A small image embedding model, trained from scratch.
Model: 2.51M parameters, 64-pixel images, arch convnext_v2, norm layernorm, activation relu, patch size [4, 4], depths [3, 6, 6], widths [48, 96, 192].
Training: 20900 steps, batches of 256.
Data: trained on drawings of small networks of dots and links, 195000 training examples, 27.4 epochs.
Rows from block 11, named by matrix and row number. Rows with one number belong to one neuron. Each number is 500 + 50 x the weight over its row's rms, rounded and kept within 0 to 999. All counts start at 0. Numbers have three digits each. After the name is the row's rms in percent of the matrix's.
# fc1: MLP up (model.blocks.11.mlp.fc1.weight, 768x192), inputs 128-191
# fc2: MLP down (model.blocks.11.mlp.fc2.weight, 192x768, transposed), outputs 128-191
fc1.310 090:483451506528509635544526516488558472480549543497429531475447529561549514582374630546550478536526582549544415500494484495584414473465410485445548530548464558459526547620426530428509531584402567
fc2.310 093:498451560446507559478568486467584500467550556419535615549555397419485503485437590440478431527502457478483478507451448494479497495460500517484409528510503580549521535631390519517481511467504419
fc1.311 075:461622443474436551482490455547454521534548563447448505477537471428516454478541388443429554483503494523501496494536562461634480497460566474404407477494445472450474454506442490472478480493545471
fc2.311 088:484513517501507508492492488552533540453562537465519584504523435515447436473493591479520484407501531458547455528470500483484403475429496496522436420538520403504405511664471550561476457508575392
fc1.312 092:491577518472448454465525504529528438600470554463542435506661480453496495443630448489522513482486550464521531549517485529534475518484477467561447546514430457405507346507558502484503513511544448
fc2.312 091:442499508527436504549509465566493455477416501450476470486463575628525551561573544550540446478488534427472509556457494567512514567423475481537576474486581327507457517535501496567585486490460576
fc1.313 085:526531430492459488468531528545478563599536659498557518483446487498514501494559416449455527462482468497435514513455537413566433439544534546474430484444594516473444629512483463598522454558413464
fc2.313 108:623503559511503525519486575521472511447521516483545548568445400449463370413524585510527485398506494509517411495492486419464520453484499441536425434519476485498444479511486524557375504534603388
fc1.314 115:517517512531580408553507575525509501415516526543419516424522508562600518566508440553536533561554524499593579539500520477543453549548443552413463529560569489413553559505370560590540579530513582
fc2.314 103:442499603434573526490590457460488464631453519497500450634517446561512487498534497540499433597480387530411421498522439518471463439433477407506527490511509485474475516379431459484556551502477552
fc1.315 088:492458502494581600478527531523534572473508488487581489466511504540456490495464572475597457443466613515469437460461477495653380490506523543408508555470526527561517511490436476462527486527362529
fc2.315 100:486490574527517533497569491515533580529515501528502513537494377447455372426466591502509478431547531514556376529464507398502524522565494538497437425501508462486394501498445528534447502531567370
fc1.316 092:515442539501540405552496530502495496438496442571453527473520507520538482572506461518554503526551536522519538475625546574469578498562508529473550423517575451428520500459454507570550485595597494
fc2.316 085:460502488506579529478517514508500537697500581519458469485524434557436364434510444515481411413544459543563432435501446475496473490458504455508537500521492456490433520343472516476481510440487414
fc1.317 084:465630492485502531496474484450447435568461622514421523492384517454456467566517415492557512462437465525468462574493585454512527475474502504430563467463385526516484516481510474556456490555556477
fc2.317 113:591486559523512562477513551592542560503513509481603569513501369457445408417481562486476482374470490486551458546457530480421479475434519454523462457505470512531410526506493512536335522508565374
fc1.318 155:498513486416499450393441439437452498536498463403514466479510450492393428505500499447490441394418467442424485521501448412457540522509554514491485432443457431499451436490491398514434482489481446
fc2.318 108:600505558447495576452598525549576495532542550509491570567578423509482414458509485476470456449516436463451520574438468409530520501475498479562451450488497455559519498536425512510438534527447434
fc1.319 069:505649477530509505544479514530515466520519584597508493485503544522572546497568431525525595545539513512567468589450492516554485514477306499381488534566547497504536481603592558474567457452505532
fc2.319 106:455511487572511537500415493490462493500440490518510454385407532416512519545485513512459588515449572532545577469583525518488530494478511576546470522499458497515499478466659489454512509445547571
fc1.320 084:488517481508547585512466502447526642436526501530468505438551497596476398497514514470571519422506581548486444535492440489635342493495481530469523534499504495540487496487417500443507537382433507
fc2.320 096:506463529490565499523578544479566501511554462423503525581517420431477435413461527478462457449520509511514432486452500421455464526504483521506465414509549449508342487507396517530501523545523367
fc1.321 077:534474480469487543451485471428535473560479640502514534490503524555442502453452461540514511486426491473486490568450374478519383430418505522412517505425446551461500565504570481404476433543491476
fc2.321 094:540438533530505520488503517540538522479485568480552569457490390421440442484511539517506460324562503526549449566467482448497490479528520487505415527480485591477429496505521532451389506475531367
fc1.322 079:569451493512510661482503456514480527485453409542467443456532539589461518570520561515433492483535552467528415536512569545488476511551492501506531414520419543524543539513491484431503450465481460
fc2.322 093:593506435561529491536528489528491533526488478442558505468529489421454347457468458424513452370541483515601453526445472351469440531587489531505466495502402529524445526502497498465451469505462451
fc1.323 144:617452478452465546396477441456439458485514433424513460446480451519423422490455526432482436442412507481468490480519482478464512530516548630484504433457510429456463505475403435468444475485440431
fc2.323 095:482531487468527553535483440420401504481580483529471451591493532457545547531485548561489534579502529551443509576555470518512504498508503460559462487551514524541599466502389491463508434570559496
fc1.324 122:464440438510474502489539548494548571512462494519455593446449562450518504586506502529471545504491544512512426458516469527516528487639515489435565532504564542533521512450476492542549483518498546
fc2.324 121:495488404489502545626426492485472563521421545475526433511539593477556602572564492499508489594463500537523471507479499568480496461490514663532632544514453575539485545533551433547572442478540598
fc1.325 085:506454531458585555484499555583461407476405405564516554462607436445485485620513549524519456470512540482482481535535481533556514509439486512422455464521489526518474499495512480570464557499516478
fc2.325 122:476462538558566509470522561483516445511472500526417541487522409518469357426430514496479490363556548498564503539474489407476485552519515542482432462485483450499447463517510530503419516502454419
fc1.326 089:525488501511485505579501487516508573499515657556391509431510517521538526644470551575425574523491479442535528530518499534456565602409510449526522556468470546463553489495367490441531513419506504
fc2.326 091:548470516531471449541515524587501529467478423412505486550472464494512452435422453403408521336465448578605564483503495484534465507549531454396584477510547584486414514556441505421472491494427464
fc1.327 095:437522467476404483415509433411434501520501608412563541493478411483421478505464524438557432433451566529428494543441477511512494479469558470468499402466561485518414536496535446497435459492420398
fc2.327 120:602527548510551540481537525525539523495533504486518585540512417514441390410492555479486492388549457475495480515472494409416448441491500455553450436494488475502459478518447523542407537531511393
fc1.328 067:490389533478583613485552542478530536469502408515443540497429482561452502467484578543537507469461407529512508577477396484491593423596646482443555521468537573474498582341600493498535583493471501
fc2.328 098:492548428559492450512464494480464506491471480532555413419482588459531557572534492506473566538454571559507505495598505504533570534503517613474540488482508516522552549412636464507482485494554614
fc1.329 093:427530518504583526429483452467473545422465425472462507542445501410467488503490542488460523424456436467488481558495401464478530395516499409460439454443496511486483468573555424515485560474500522
fc2.329 111:465477534527546486495484523511524484548498513515456570470475382495436383459458525508518490363564476499549518488399525427461409512525510609483428430489457477514430492637507523548395580505452407
fc1.330 082:544513554571587605563517505577572425461498471515518516541513473533498466482516523567576504551569513507466535509571512465556525561470465554429499512520537478553484566415543521432565470534521536
fc2.330 099:526511561551552526497527506534535528603480523498529510466500411490431389452504557470472492367514472476544462471506485384536496500507509479507438461507497446521427475374521514477463572535522412
fc1.331 098:567577486554469475538575517463493507517462517561600433460519550508572510598502548544514491588555549469604569484509530489451528550485500565505454525580504516531532516456426586495526439430602500
fc2.331 093:475541547571558525454569488513527503516442435520489533452477446502440358472394508469493481410502568537603541500431449423517558539554520519490490460503488511472442446372498537459453567524527458
fc1.332 095:533484582481500608483488478471464442626505594503406529491479489470489525489424582486490396524437489485483440573579417498491462529366539489393476513497448492513495486567415491408446423565486532
fc2.332 095:507493501443479569540565480492548526464564577406498590398473415481478548524464557443515463530468483476504439505427502504500481500427506454503406514535541585563548543619393550470477382436565399
fc1.333 086:478460469418565418460500501495491451493474394488496544474558452427460514504521515513531441435467490462503522466487447491545457440591520468575516478443487544443457485543569494627496604466522470
fc2.333 120:458436531537610449438510543473523468563496503496439571498553387550449390412476487515513474370556507499509485496429524450484458526520506451463425443482434444454448475526500543555450578517424396
fc1.334 085:508539441506598515502499468528411534477510604500530487441579465541477456534565415503478459534543619556524417593532541509553396520462520501431519497508451481564453537505413514471506416484517477
fc2.334 090:486447591463579615563583476490494539505539546491543514615486354436457493383445523498607427487521480481486447548480474545517486457489503533561499483513472458507347458528389406509479488443609385
fc1.335 098:422461537466430425445477484451489500474556483452446501485437478479481487508411552466514500522460594568473548450520576486453498594471479521607521497488471553498529580515532515570499543407459517
fc2.335 091:496483474399454506506449482474474540528601568531451466541558474527435549458536439543456488568528469525432552496474495563522487475494499470496483524552473550496465514550568430476504493539392417
fc1.336 107:446587479461592494496485454453449636467531531472598460482510461552488457444586450462580508444501519494493528478505543517565423480505511501465458471471517477574487506515426450500444512392507474
fc2.336 108:498454444451554509568490443482525451498581473466468559514416457413492546495471454440545481589489411544460452489450500569485431475504491518549503453545538406459422495552341492524485467542527409
fc1.337 080:451574535577470581521505466575575577568535549495522551454550504506533562575595515550522558525540478485547511511444515515572481488545468576413516505480492489513612463365566530450539492506588467
fc2.337 081:458467607564442495494474481489573511461459395404499478478511423495528509427564553473490494500424554487556460486530457516490489531486489535532532516507499421518371508406549487520537513449592505
fc1.338 083:489468517525443541484525494501521481657542452468503512448441545531479500508455570517463499520483462465534457539564545530325660500539539467532567516511455551417500498438424484476495391544539520
fc2.338 091:611526506422473504475617510496552472488514507430508473514548464435566485491449494452413410444522470471485482539415435473497467546523473442475530480481497549563446482601399499446545535476438430
fc1.339 105:434456477538520509515519517526541478515561598513581493515567519498560532454422455520525525542552556508566410481582473527551398410502410447549473523553443594426499429564455569526534616460537533
fc2.339 092:461460487479492502470486469426499489508589514420449518512503466531500508558427503544457466476545505431511540503426474580491520490524466521449501505511545515500544453588369583504590523451432491
fc1.340 088:509459560533546642535457454540548526528439397524515462491533529466507550527512629577480484485502521495511425445489522483485482533437511448491427544536587549512517491422512469534561475511534482
fc2.340 103:467437544536463496450501608429465528470444435492538524484583382505485422434500469510497463450515544521532451517444562431539574501540499586509453531506470537539416531504506526498458515496474404
fc1.341 121:519503448450478469384486444458451467585509477407504455460528412489417394552498532410492461406452457468441486497519445450459503573475546568489440482434493431495426497461445413547403466432490404
fc2.341 084:604504501504524540510462520444480518410535574447512506561594427484491444474506548503487494430505494514476498549470499454575448450518504503500471495516485517512522491617432497486412474521433432
fc1.342 077:443519475507469505502500511560546391497452452508515561554522511406531533504463475480488536543464393492516474502495457490549367406600458445556427496548507522496519465549643495486510623566431516
fc2.342 115:545475493548545492436506499515532502554500549527477574450480383469450402464436522501470505339554545442542518517408528382486489509532497562534425446490434428521429520627507524546418540512461402
fc1.343 133:488591467523526610532515532540522531545535496513513460472576496503530507523630441515457553513514454468524380585466477502592505497509507458376461523514484471548531397498508514439525461530566505
fc2.343 134:464487497412483481538462502468472496480551470460521513598512548497578664471577548513526507685459521508447479492586483599531454518474485508506523529580575431512474496486519455538540465498590501
fc1.344 076:515498467579489554559557513509601549568532581472486562476507462491525473473517455502497565533546562492556437492549468538639464511496516594376411519494535514518497500487508532434516441524500477
fc2.344 100:511448548536479576511533530477565520435524570469528570490526421456424422445500565495475471395542521448562466580459423400486506502502506515523398442510507420526411476612513518496458472500578392
fc1.345 101:445416504540514500498536521539542405515567496531543506489527554468564547471357490513484537556577577523580456556566514493553431422508406492537454512554462582385535491565469575541571581513539524
fc2.345 092:481442528486527475409493435417531472506577519448483535507518477549502536562423520535480488491528521466450557479471508562504493511505478420480464516495522453531570421504375566507542544460450477
fc1.346 102:580519366450482516409512487456492417509518461442549456388575515516439508557457531443504481470464450561503500497515446407477521511534519644483514497460509486422443434412444473526456529417491457
fc2.346 100:457492461497535593522463481430480533492543498531447455571549544480585571481473520504492535538470539513485514582510450545523499464507505549560497546509449501540566511559476455447482466510468518
fc1.347 100:507388454453476595494503460484502585460509542497605550474402541510495507510401573530463510496486490503523363478504447488414487471514544517391515507485568539594488559443532464518519467436441495
fc2.347 098:593510462442454520579513494467460517477458539439502485518527589480566608559538548522492426670521538504520467514475449543522532582513470592516577571479485620480539498482486495504554448497571576
fc1.348 101:505616549477506419478497476506525410508463543484477443492640475532527451465639422491541538466463547523492586516526528491582409526442511480553427508508416450420488427528490489567485494515546498
fc2.348 099:418493503478473491557512459535488436508430550464508500539471542596476495503586517540561449478541464499449477553458527531491490553382440425516571479522557363482450516562466505550602499511483541
fc1.349 095:498499539452574592480459490441469575505512523431551473485541460505420441426498535483593465449454602475469443511455450452610415536442520547422500494457481500540481489448543456461460544533406468
fc2.349 128:520456555504518517477537527522542554513503525496515535487507414460431434467488547493501482401549510495501435509454459394453495544533496576514452427492453485461438480597482538503429519496494399
fc1.350 116:494454506408481551376485427421448509545526451431497519447507466512396447501500512448480432391404470486454474483507444436448533542536563512485504418441495444492439482482478435487460443469539412
fc2.350 105:564510548454500535463574544497579513525553519481503551567557440516462399448510512474472467432549483447474454519494466403506470493507483512519432413493483497541502538477441531511414520475439393
fc1.351 080:433533446509542514545483541483475483474495559464524508440526484515478514575444474519524539494567535481515415408586440507586468523466497527366485451548543497523511516474533474446517416565407465
fc2.351 105:481445573512475596469540510496551523469528534479542577500530380470446427429488578482429482409561499462532435548442435430492507496489503554507418466500495457520433482547509519498408506497548386
fc1.352 079:526483446575460498480526500492509407397510516550560544511511523425519553447567501484539516531534447531537507555474498367568515453525470445469508511511446506429591493514674502580534499529507455
fc2.352 113:584460525544522513522510514534540486531517565493512550448509418469401427490523528505508510324554500516536519474463532417446466489514519489493449434483440558506435450603528510518440513552568394
fc1.353 089:493433547448445402421522463478475511456505471454548498476508465500495497470427561484472523483477567557454574448497498499508508432505496497622478505441510614423503583518505446555485599401456464
fc2.353 090:514490521475552482431502543444468451586604529524421543542506409555411467434503422573508484521570490506454541543441521466476481514507524420465409482531483507468455458496532521485490581534369322
fc1.354 098:551490447453508413415470520446482537474533384454518403506538458455473464556452456473455511420423451459440520471524552456470579429540523591570436442464512527500431506446471425556474518494541481
fc2.354 090:410561547498584451404557499449519444604507474558515549415429489574495445490446435504512469496512566488502551489500448392541455548506509493495443496503512485457490504398485559501442610519443434
fc1.355 093:488365479441441602460502454459483583548486498473587547452417525513487469508376656537488508480477477490500376471475454541418475502487538491392529498470515552576492561501505432477487496486436468
fc2.355 084:598505462437447501587556531474448487489477513438501521518545563470544585505518558531480399621545531485514454524471448510514512583528459573510564566496487628484522498509472489486546433464530538
fc1.356 100:403513480422652535481416503451510466483498496483456430428486507475399471588494461443534476409443489560483423449504515486539503520543477503430489482442481467486488531495480420469478562575469501
fc2.356 099:489468514522576618491496572530468602527467558552555544488517362441540432444529506459432467477540574488568408528469376473480476445526490628575442430506405507558437539565524464498403486455510461
fc1.357 087:482522528551402487527484533553534381604531600518452563498445524541523506475457572552567542557538433527497444509500503533449565474498496489499533547532470532357541453500524547473495486566477526
fc2.357 118:531484559487497504484566517543543528483523510455502558491477430454476428440415560473443474381564493460535504489452496410469430500502491432452460457488485595516418480583460542464452556499456384
fc1.358 080:450564513483573610458461486527501506507521447522434455516491518476485468475487517499601453430489452545493493554442490456582383534579447414501469520486472466478507549554572469495493626521472601
fc2.358 104:515454476557565513485480472515535501528520549511521549455478394431419387458490536478466487377576521511554494504420519398465440463554507616542395484499408466517436525660497535510447516499482417
fc1.359 102:562468562445476574424490478453477421544508495449491526457435481559443509496465577472490417483441437519490452577528448523397549566505559513502527479469421467384509550428390462417453432570530513
fc2.359 094:540477504500485509513607483461487467502547531417463528498483445433526506515447504466493510543473437530487511457482523474527520504478482439428492501516543598527616558480335540501479469499550470
fc1.360 082:445534479489489411447517490489471467558426469466545463499583417363461441501576440434379544427531521452516548539542435528557531500539521543565389444524400433464508430507544501461535410412553418
fc2.360 094:518527542550462528474494528473520376444430455480484554452477445579477392459477477500550485378559597477559563488397516463540462465453489458474470426478569374483396528489527552552439531571479403
fc1.361 090:471468485516486485532546546509542512484544541513399506456577505535556513566528463524526537550531522488552432502524484518469512444491485425531510527544447577455551379522338551491532584542551536
fc2.361 082:532488487511490452454514495534478506482487494486497496534519418600521458461422442467467562341596509526585586518497489512455445461523533451392560454530530507495440526560395532481515475490498455
fc1.362 082:446588430533473496519491459541451413517525667479460556487587538546473491482448455490479585526503519467516505589577467613566387566460553504438455567495456445461473485560537501409485387465467551
fc2.362 107:535491585490525596475505529565561515454524505477490604489490394524456430478495598487463490375537487456543462506421527433448455451473501424494409468502545468533424469557492538520449526519554379
fc1.363 097:530547443470453463432529500456485594532537525538493479474508470556478471433637475513591452410458473460517534439456534505456557563506547550438465493495498422567487533471430451514434440479465446
fc2.363 096:491528596466412500409471429459455488509541456499516487483494415457477527530504440494524508532490490602456451515477564536499563490512513486534436419543452576486537468468365556547413476509558463
fc1.364 083:468497497520445439496493516481453472551502370434426431476560593442468562605522573481429510512506478439538458557564514524464585619487487472586462489452415479545532398499429489517504437517483462
fc2.364 092:529514507537444463490515487540508504504481440465524499530476400602446397409453393501496501383524516470539535488475500505560476502505504518470498502471483500455396610550460547503493445560383429
fc1.365 143:467492469554479560550543516529574546477532536563482589461490510510574547643491581561536525561522490548561519518515511565463547554506494397551563557506557564518561459496418550480533523492520527
fc2.365 120:505509447498438406523453485474465505483483399493502443568506577520584568485472407501521526568489491557513578500589498609612535549527507474468642515498511571470488528489468433456584468484485578
fc1.366 156:508518464419469465397460430447442523546505480425510485470487445491394422509498496440479445390423425441427470516485437467415564526521562504492505433430460412465442481453495426503434445469497458
fc2.366 112:616545569399478532474591494493559455470573518460516515624592504511536532467548477464498451543506406476377459552492461500528475474471488429567515508470522489546613505525377512514489502510408486
fc1.367 076:558590517514436486525476512513485484621495543559575466519585521513567519462457455522467579554562518448541497479454475517553449569447298545424470503545471466556519474692540548448523409485462501
fc2.367 117:443506462564467515508403495470453508468435483528510391412434568474516531576525510512506562539436553557535564476607531547508562489489514571521520531497478548517528513498632477455519459484554607
fc1.368 067:435435530483499551422500481475489512517499425454502487499493442511409475485522568492516455450410457511458500469565463472437593469475686474510510470431531519439494573415567442495453570501506484
fc2.368 099:480525447576454434518423489479452514465456494530483430399444567483526537547490474499478584522450586513525548473574512487503549517488519598488502465487474496511531507441648471468535477458535596
fc1.369 084:480413468464405400426508436422538490463503498454496513471438465469479506517416519544545580549483598530463550522549464516466507511442500501598487494448565537510549532503544501524473581407560544
fc2.369 083:533474464501497505501471499451521545568585588496368565506545442590448460448481441516470469416491503494550543483436466446490467461465504431489451488526486544511434462525557532495518557540418337
fc1.370 086:422472523497537595528517548579514459464509417540504564500462484538510471434449648519489493513495494500497424516402448503441501450651496474364479489522563470488540555576502504445508445579450539
fc2.370 093:475552483462567498496497498503493487563467543585544545399493421409460475484517572510448481536557563471489472479407436406490479464491466490517344539504424555504492551539511529510468503447513399
fc1.371 083:473497516505422513549526515539563410551528472524415517441483563596510548621465566480506504520499403507564509494519493567392541491478469462574557552491537578388461529450431502524506559578535539
fc2.371 094:544446571463463508485544536555540495538498447410473485547485405441525469371443486462482489429491495519509475543526500482562538513500509442423527471490476595537410479528402482430505517452443403
fc1.372 092:433629424474528528482446516496531431419473570500461503527561466545515495469474481518450495525516540555447584535564496532585496511454489522435442546474497486481509529557524485502464516558397482
fc2.372 103:499525585525564532488506570482561477492453498505535541491462410556525419483548669490525473425509441480544404485445492471431430522506503413506457478514492476478374459499519500545450580560550433
fc1.373 071:536602430496485502530493498549500544502524570577491563483514545551552514494518426503506588517535527533558390568478516530602456497524354524417542531568532550504544434557619542460595485465529553
fc2.373 090:460498482587500519524443511496474496496438486537549459375423530430502502520498525514432584484459568480563570501555515486467548495488515585536475510496443516530478502536654479476503505449560575
fc1.374 082:503570454476515482409512498571542465525538419471462540501586491327462466580488549488465538495480354576523488464498530480406400380519501476539433572491489555472558408507561472504542646494522507
fc2.374 112:503459526571507441449540511521544473508503529472474560456551410518491384421452473488496480339556516446561507515414519443513450494541517513469446465491458459489424525614515519459456509516436407
fc1.375 079:475510482441506528384506442447461472536505470410533494491551457522414440474481498465497461414402482496426504499517496470474534483479638485487515469411445484437491487518593420517463558575477465
fc2.375 093:447474477572432468517423481475463483433460507514532462375440538479538534523476537496487599511443599500537524459547490511471518511506513559473475452491476472514520524523650483427542486481539577
fc1.376 109:525475521432449471401448407453467515549521403422506456458550460493390472569471506463440440417444530458447465458495476408435532489488570528566489454452461421510471474468468429535446473475516421
fc2.376 103:535530542497589495433564539464566504528550503488519548533571447515497411423496454493477469436526520504470472508465494410507472501539488485507411442501437478477499520462455539465457566485347419
fc1.377 091:499497452496531455452527499585528441495517411542601501493519456422523489522422437513486526457485525493567487518520450509546446427544448442548376510521423600448514442541434506584506603538594515
fc2.377 091:500437547501513431382384439494423462535479544462473519473524403532452468500388465547553524474562551448519588490417509499463468490557475480497436448489455488461438456597471619523469561484483458
fc1.378 081:464466536502434547522543499530452455639499587534488519501427511576498551522409648537496497548494518560511418555463437516499512561436496435373566490484508541492536551566462528428500420565489546
fc2.378 101:513500497511525514499530488483567517472504555375510609409475420441474493503427601471495464440499490468568468494434510472466467494486485434507430552491496661513493551597480540451479481413561395
fc1.379 093:440447431493487517494504489462508563427483557522607569503400564495490515492439550522474531499474473497529385520493480482379558423568558483386525496486606517554547554481525456482523446479479475
fc2.379 093:582550478477493520558473512496458517528423550461511493479465561467538599567557566532481462634528535480529489532477442552523510547473468610497589541453513660479529475446501502522532502499601599
fc1.380 103:483463437512512589512485467460481603435490475506617545483443551501518520532427555516480483512491430479554356455469465487415560493570527524462527467490645489569483545442526470439527434405428504
fc2.380 096:568570485427447530547517522497419536533435527493494492511506558499572603540525524560494433665554525479471500563466434556541516551541449605506605518460493597504537514399485494544502480530557599
fc1.381 132:612529392450459508427464448409452415536483481395520423451475479491439499507456484431477475445438463495484544443514542436512499519472493613442477409457484434470451499500488444458434491505476458
fc2.381 097:438492458509527545540442514455456479443516513546481447531471565456575585529533541516550554584468491527499477573590476568490528480481511531559475551493473475512544513581522439474494450531592566
fc1.382 087:531595429477526523519515450473482550512478632468454532465443475526485460541499492544601561450528559578467513618545497498585431475503483523368528496524495472461524578585463505456526510518538495
fc2.382 107:601471577510535536516538562574530554470498548480557562547498381421430433366475601476461460415526489455536476517458477437428487441458492502516495456506466463526338538523460491538387532503552403
fc1.383 081:466554466503396417507485519532486526541352444502386501494520499375460496550553512494486562459478494518447409525498473484590485523520509492556532532514364483443558397577621525555531478481446482
fc2.383 099:498471536534496477505535502567529488485430467437581498475527449615493486402520441533535471370531471478510564538456534503468456465521513369455551526482539460408448590533531522488470450564437462
fc1.384 088:508494458503523476505552446515454561474481407463473420504514470511457544581431500478449517464483517467496495500448513506508548477568504496560430472469498489534463500444494431557423575517509487
fc2.384 103:428528548530620460428572542470529457594544473508556547490538442547451395425455456507522473437585553480504537525446421403503463555536496501503439477493428485461468493397468546496469576490461411
fc1.385 083:451541459540503474487553495552497489440513526488644448500568500451534447480463440449550532522559453455491456495556406575500416456486472438549447523531414527458467344541463487495477626560519491
fc2.385 104:540471482500505501458517516512524485520499526497422605489493406537468401463423520500464494378570554427516539514394477418472525492509492498444443458499499494528409424641463553533489565529462386
fc1.386 102:506575530541519458525562525525524473476467418562437492501476607544537524566493545507464489537548462493578525496410511487517509546529464497492469566532443473464557528517458586510573488521572538
fc2.386 081:415467584515624522393548491527496490543496448539532532513521374518463425472437522557471469476551518588492524440442471477496477521552530477508492498504465654497489472336423526504466627535480457
fc1.387 095:507476548484379418530482560530516470535556458507472534478448604579541536579509625579468519523516395540532538505553564523407561527512470443571512532517500550427566505478452532541524542517550561
fc2.387 100:508514527443460474496575520496512480504586462452460521592495454461498475372432474472475461444539494482479497529509497455528512553482496410459479432498468561491400449596385496459504567492390347
fc1.388 082:428468503463449448459480517457517579480559547451437511487437557497437472487387423467543462451445501506463598501553471497490524502404491537547513510461492501465457586547546485509457519497448557
fc2.388 082:543494518469482516497463553549498525546569570496440552492496398467393424495482529523481485440445430515523543514456492446468448427460500442481477467541515624473451496588561486501377497566452386
fc1.389 117:535492508575444456564505545506542504499519533537453514440467511464569566592496504549449599603558537555580474450541500531551486497599436511550492512567511515517572533560504600550628535483572565
fc2.389 083:475546575479543485475563514498543491469537526488487577618582465573488454428405510460491468446506385532509581461463475539410472447573489400452499529508462491504512462342421561444462477494424428
fc1.390 103:537467459452470577447513485417452585538464556414531494449457488495460434449431532507529497442449528489517396527514442480554395505460521571388500451504457515595507532501476454478454507440475465
fc2.390 094:559496560453459497538489463492483547426447505452543506498522535425538602591531548487522458613473503540509452547464491522474548518537509518507567606516514617517522542498494472550480430519519590
fc1.391 113:529602516545495419549517534551525477492471472567474478497548514487580572490561472548565461559533481517544585535513513501468599554515436514597457560563507479387513457418509562533553499499549520
fc2.391 086:441529540453489489542575509486538403586430491456462400564451541578515500513586450522503429494503504458437512492462527478536514503421446421452610469474585422474452545514451492565541551543437540
fc1.392 125:539447466460497470381466469433444469512525484444535492431564480538410459524453522460431455439443511528483543469581447437498510511464524588491445438466492457463443491474475448484402508489486435
fc2.392 098:418486483468553562465442530405440473517562510571469459569500508536600544463519487562511534557499476514445474517520481468479460508552495565555420473498444493499542476499492508407487497500443410
fc1.393 084:604490476631447473524530508509556505550508468541542389506542466537599500570437592559530498524597505471551483498436413535490562464516479516461450529529485546561563545447561580464532525545499440
fc2.393 110:488549575567531498447580546516484458502473491524506507453506390527472374478432498504542502373525556461582514496417452427501511561509509550519466468495552504487444455374527535471433495569498434
fc1.394 106:523532502437574520440479438446520612481514536440500472481520430559438403509543436510581486443449535467480523566482439481542410519506489547379444451460555402527454576489434441528465510529484438
fc2.394 087:492424646499527560506567508500512540600444512547501505507501344507436437467505497495502429444495419512510389497428476496433486446480494469534455447517466475472382514423450489488380522522572469
fc1.395 142:534496497431483496393482445448449494524503465424516468471456445489382431520486539456458420410408451471437490519479471487430544566531563519480494441433499418435453511459469415487444440499467462
fc2.395 099:571558548434536550447557502458488474501585505467500526652543492503519498428534544501517461542527431518406461544536495496531463500503470417555466484481522517541629538457352543571467504536460492
fc1.396 174:576481482461516501443441453436441456491482444457497394460454477521438450483441468423476465440446483475477533469492456447473528518469502637472471425457480426476435534495437437462441486499436436
fc2.396 122:433509443488514543517440446462446526484507475521495435535483568477553566526531503514515530605487510548488489527604437574541516463493502561534534567521473522511574529510484458474523446489544608
fc1.397 089:447505568536524636538468578537523589511453334498478482482542575453544537578469575515515459507503442486530435515474444529491471539489514474480401516554476535527520474486471492453501490544537468
fc2.397 083:482458526511441489455537599417555555467497464467505488490583384532552441452524443448538442452481502552486418549414542450586600448544470626511462512510487550500449573542478522493420465522468455
fc1.398 114:522558591457532384499451468488476368538452524461599453459532499568478460489562393460454514468463505478501476574487508432523453482545524558357542442470436497391519451505418496435516507593526482
fc2.398 115:512532509517489546593464520525453454526439506531498465515463503488543511429460587479540472571423461558582507437462456531454544485495532461522555511527528547519381374495446405381568492522533490
fc1.399 103:488375531473480386451524484471484516452526489514504541459428489519500500502408631524541490492504560556488608420498503508432491553512480564608511507506550550477491632505489496554483522402435517
fc2.399 109:478509476403470501496438504462433509556594499518421489628514507530532668466524487580491528662506472509398574474524495597490499507489503462486518517571475548480458477491492437494547520505414429
fc1.400 094:530436493469397529481509507471551499698507660431459499465440508493480516487429573543505543505459475549522516495537511571463490498483513505484559572491531535476486539430412482483504428518487493
fc2.400 094:593470482429440496555515471524483488437491460356537508476514521410536592518460541436485458543514529514533472542459487515446450523508509481500579585489475641534501507494467496409524468432491521
fc1.401 092:464541502508453427530505485581601407513492529555443528477418560501532492583489577564447536534554419558468519541555534607463487491478457519564524539512486511449503539508436532457546494504601557
fc2.401 107:557451531481489528469525514524544502504518493466464555539505424476446430424465563479430481410516476462533477476473523400451516527478504410502441478500495565532431436571460523499486567563467363
fc1.402 086:504369627539530637547483528555473474519508421554553484526488502569512512443496524560525477492528539522464478559505442439518474543625516496448478532513507419539505539486481550396575457508475507
fc2.402 105:506539497500546501476514493500512468550489506540522539453486405431399393466461552552477497408567570512504451493459486400492509524514497514496394494517443494505466484522485530515412517528509397
fc1.403 090:469502472491550492465465471502492505438486541465442511474590501557488471469601468479565515469504597460481482537488532561606402521432526492540580485495473491546465443459464502579544525502442502
fc2.403 088:451447502525533491549506452549490554561438491484519436523449481510516429436565443486557480426548421542552461469478532540395480496426485484479613489493519374426363551535438463556529506490520494
fc1.404 076:489445567471557645533482434499434587563511532461524485490458496598432411466434472473585443426456524525451428547514434419581414514516531522350515496487509477562475526443504460431522448627483476
fc2.404 102:566453546499499525500551522534551582501526540486560544530509394420434403424478585467467472415567536473519449515474475424499497505491493534510447414509428484524410512543458509530422502501556357
fc1.405 082:478411581542507588478550560461519549638461562490519405474533527579534494523521543471495494528526497509523470419503455551499474437426531598387531478540423493498485475447503485472511522507423474
fc2.405 106:567475537547509508501502537502519479476490518501519541483503391473460378448521546475444479380534483535572411476438467410541491497518521574426436376491426523454455478546497517517397485497525422
fc1.406 101:438491468522430493577521541521580540509455516541449536455422595552527522578471507569506556526523521547554447504467524572479562404571504461429566551527618611526549502485518498535565553569553556
fc2.406 085:526468380542542541597464494479494516564387558467572503473524511443494540498517511523475441484564527506594485516496464506462467496462505668536561488489470661506417534568557532535516539449536524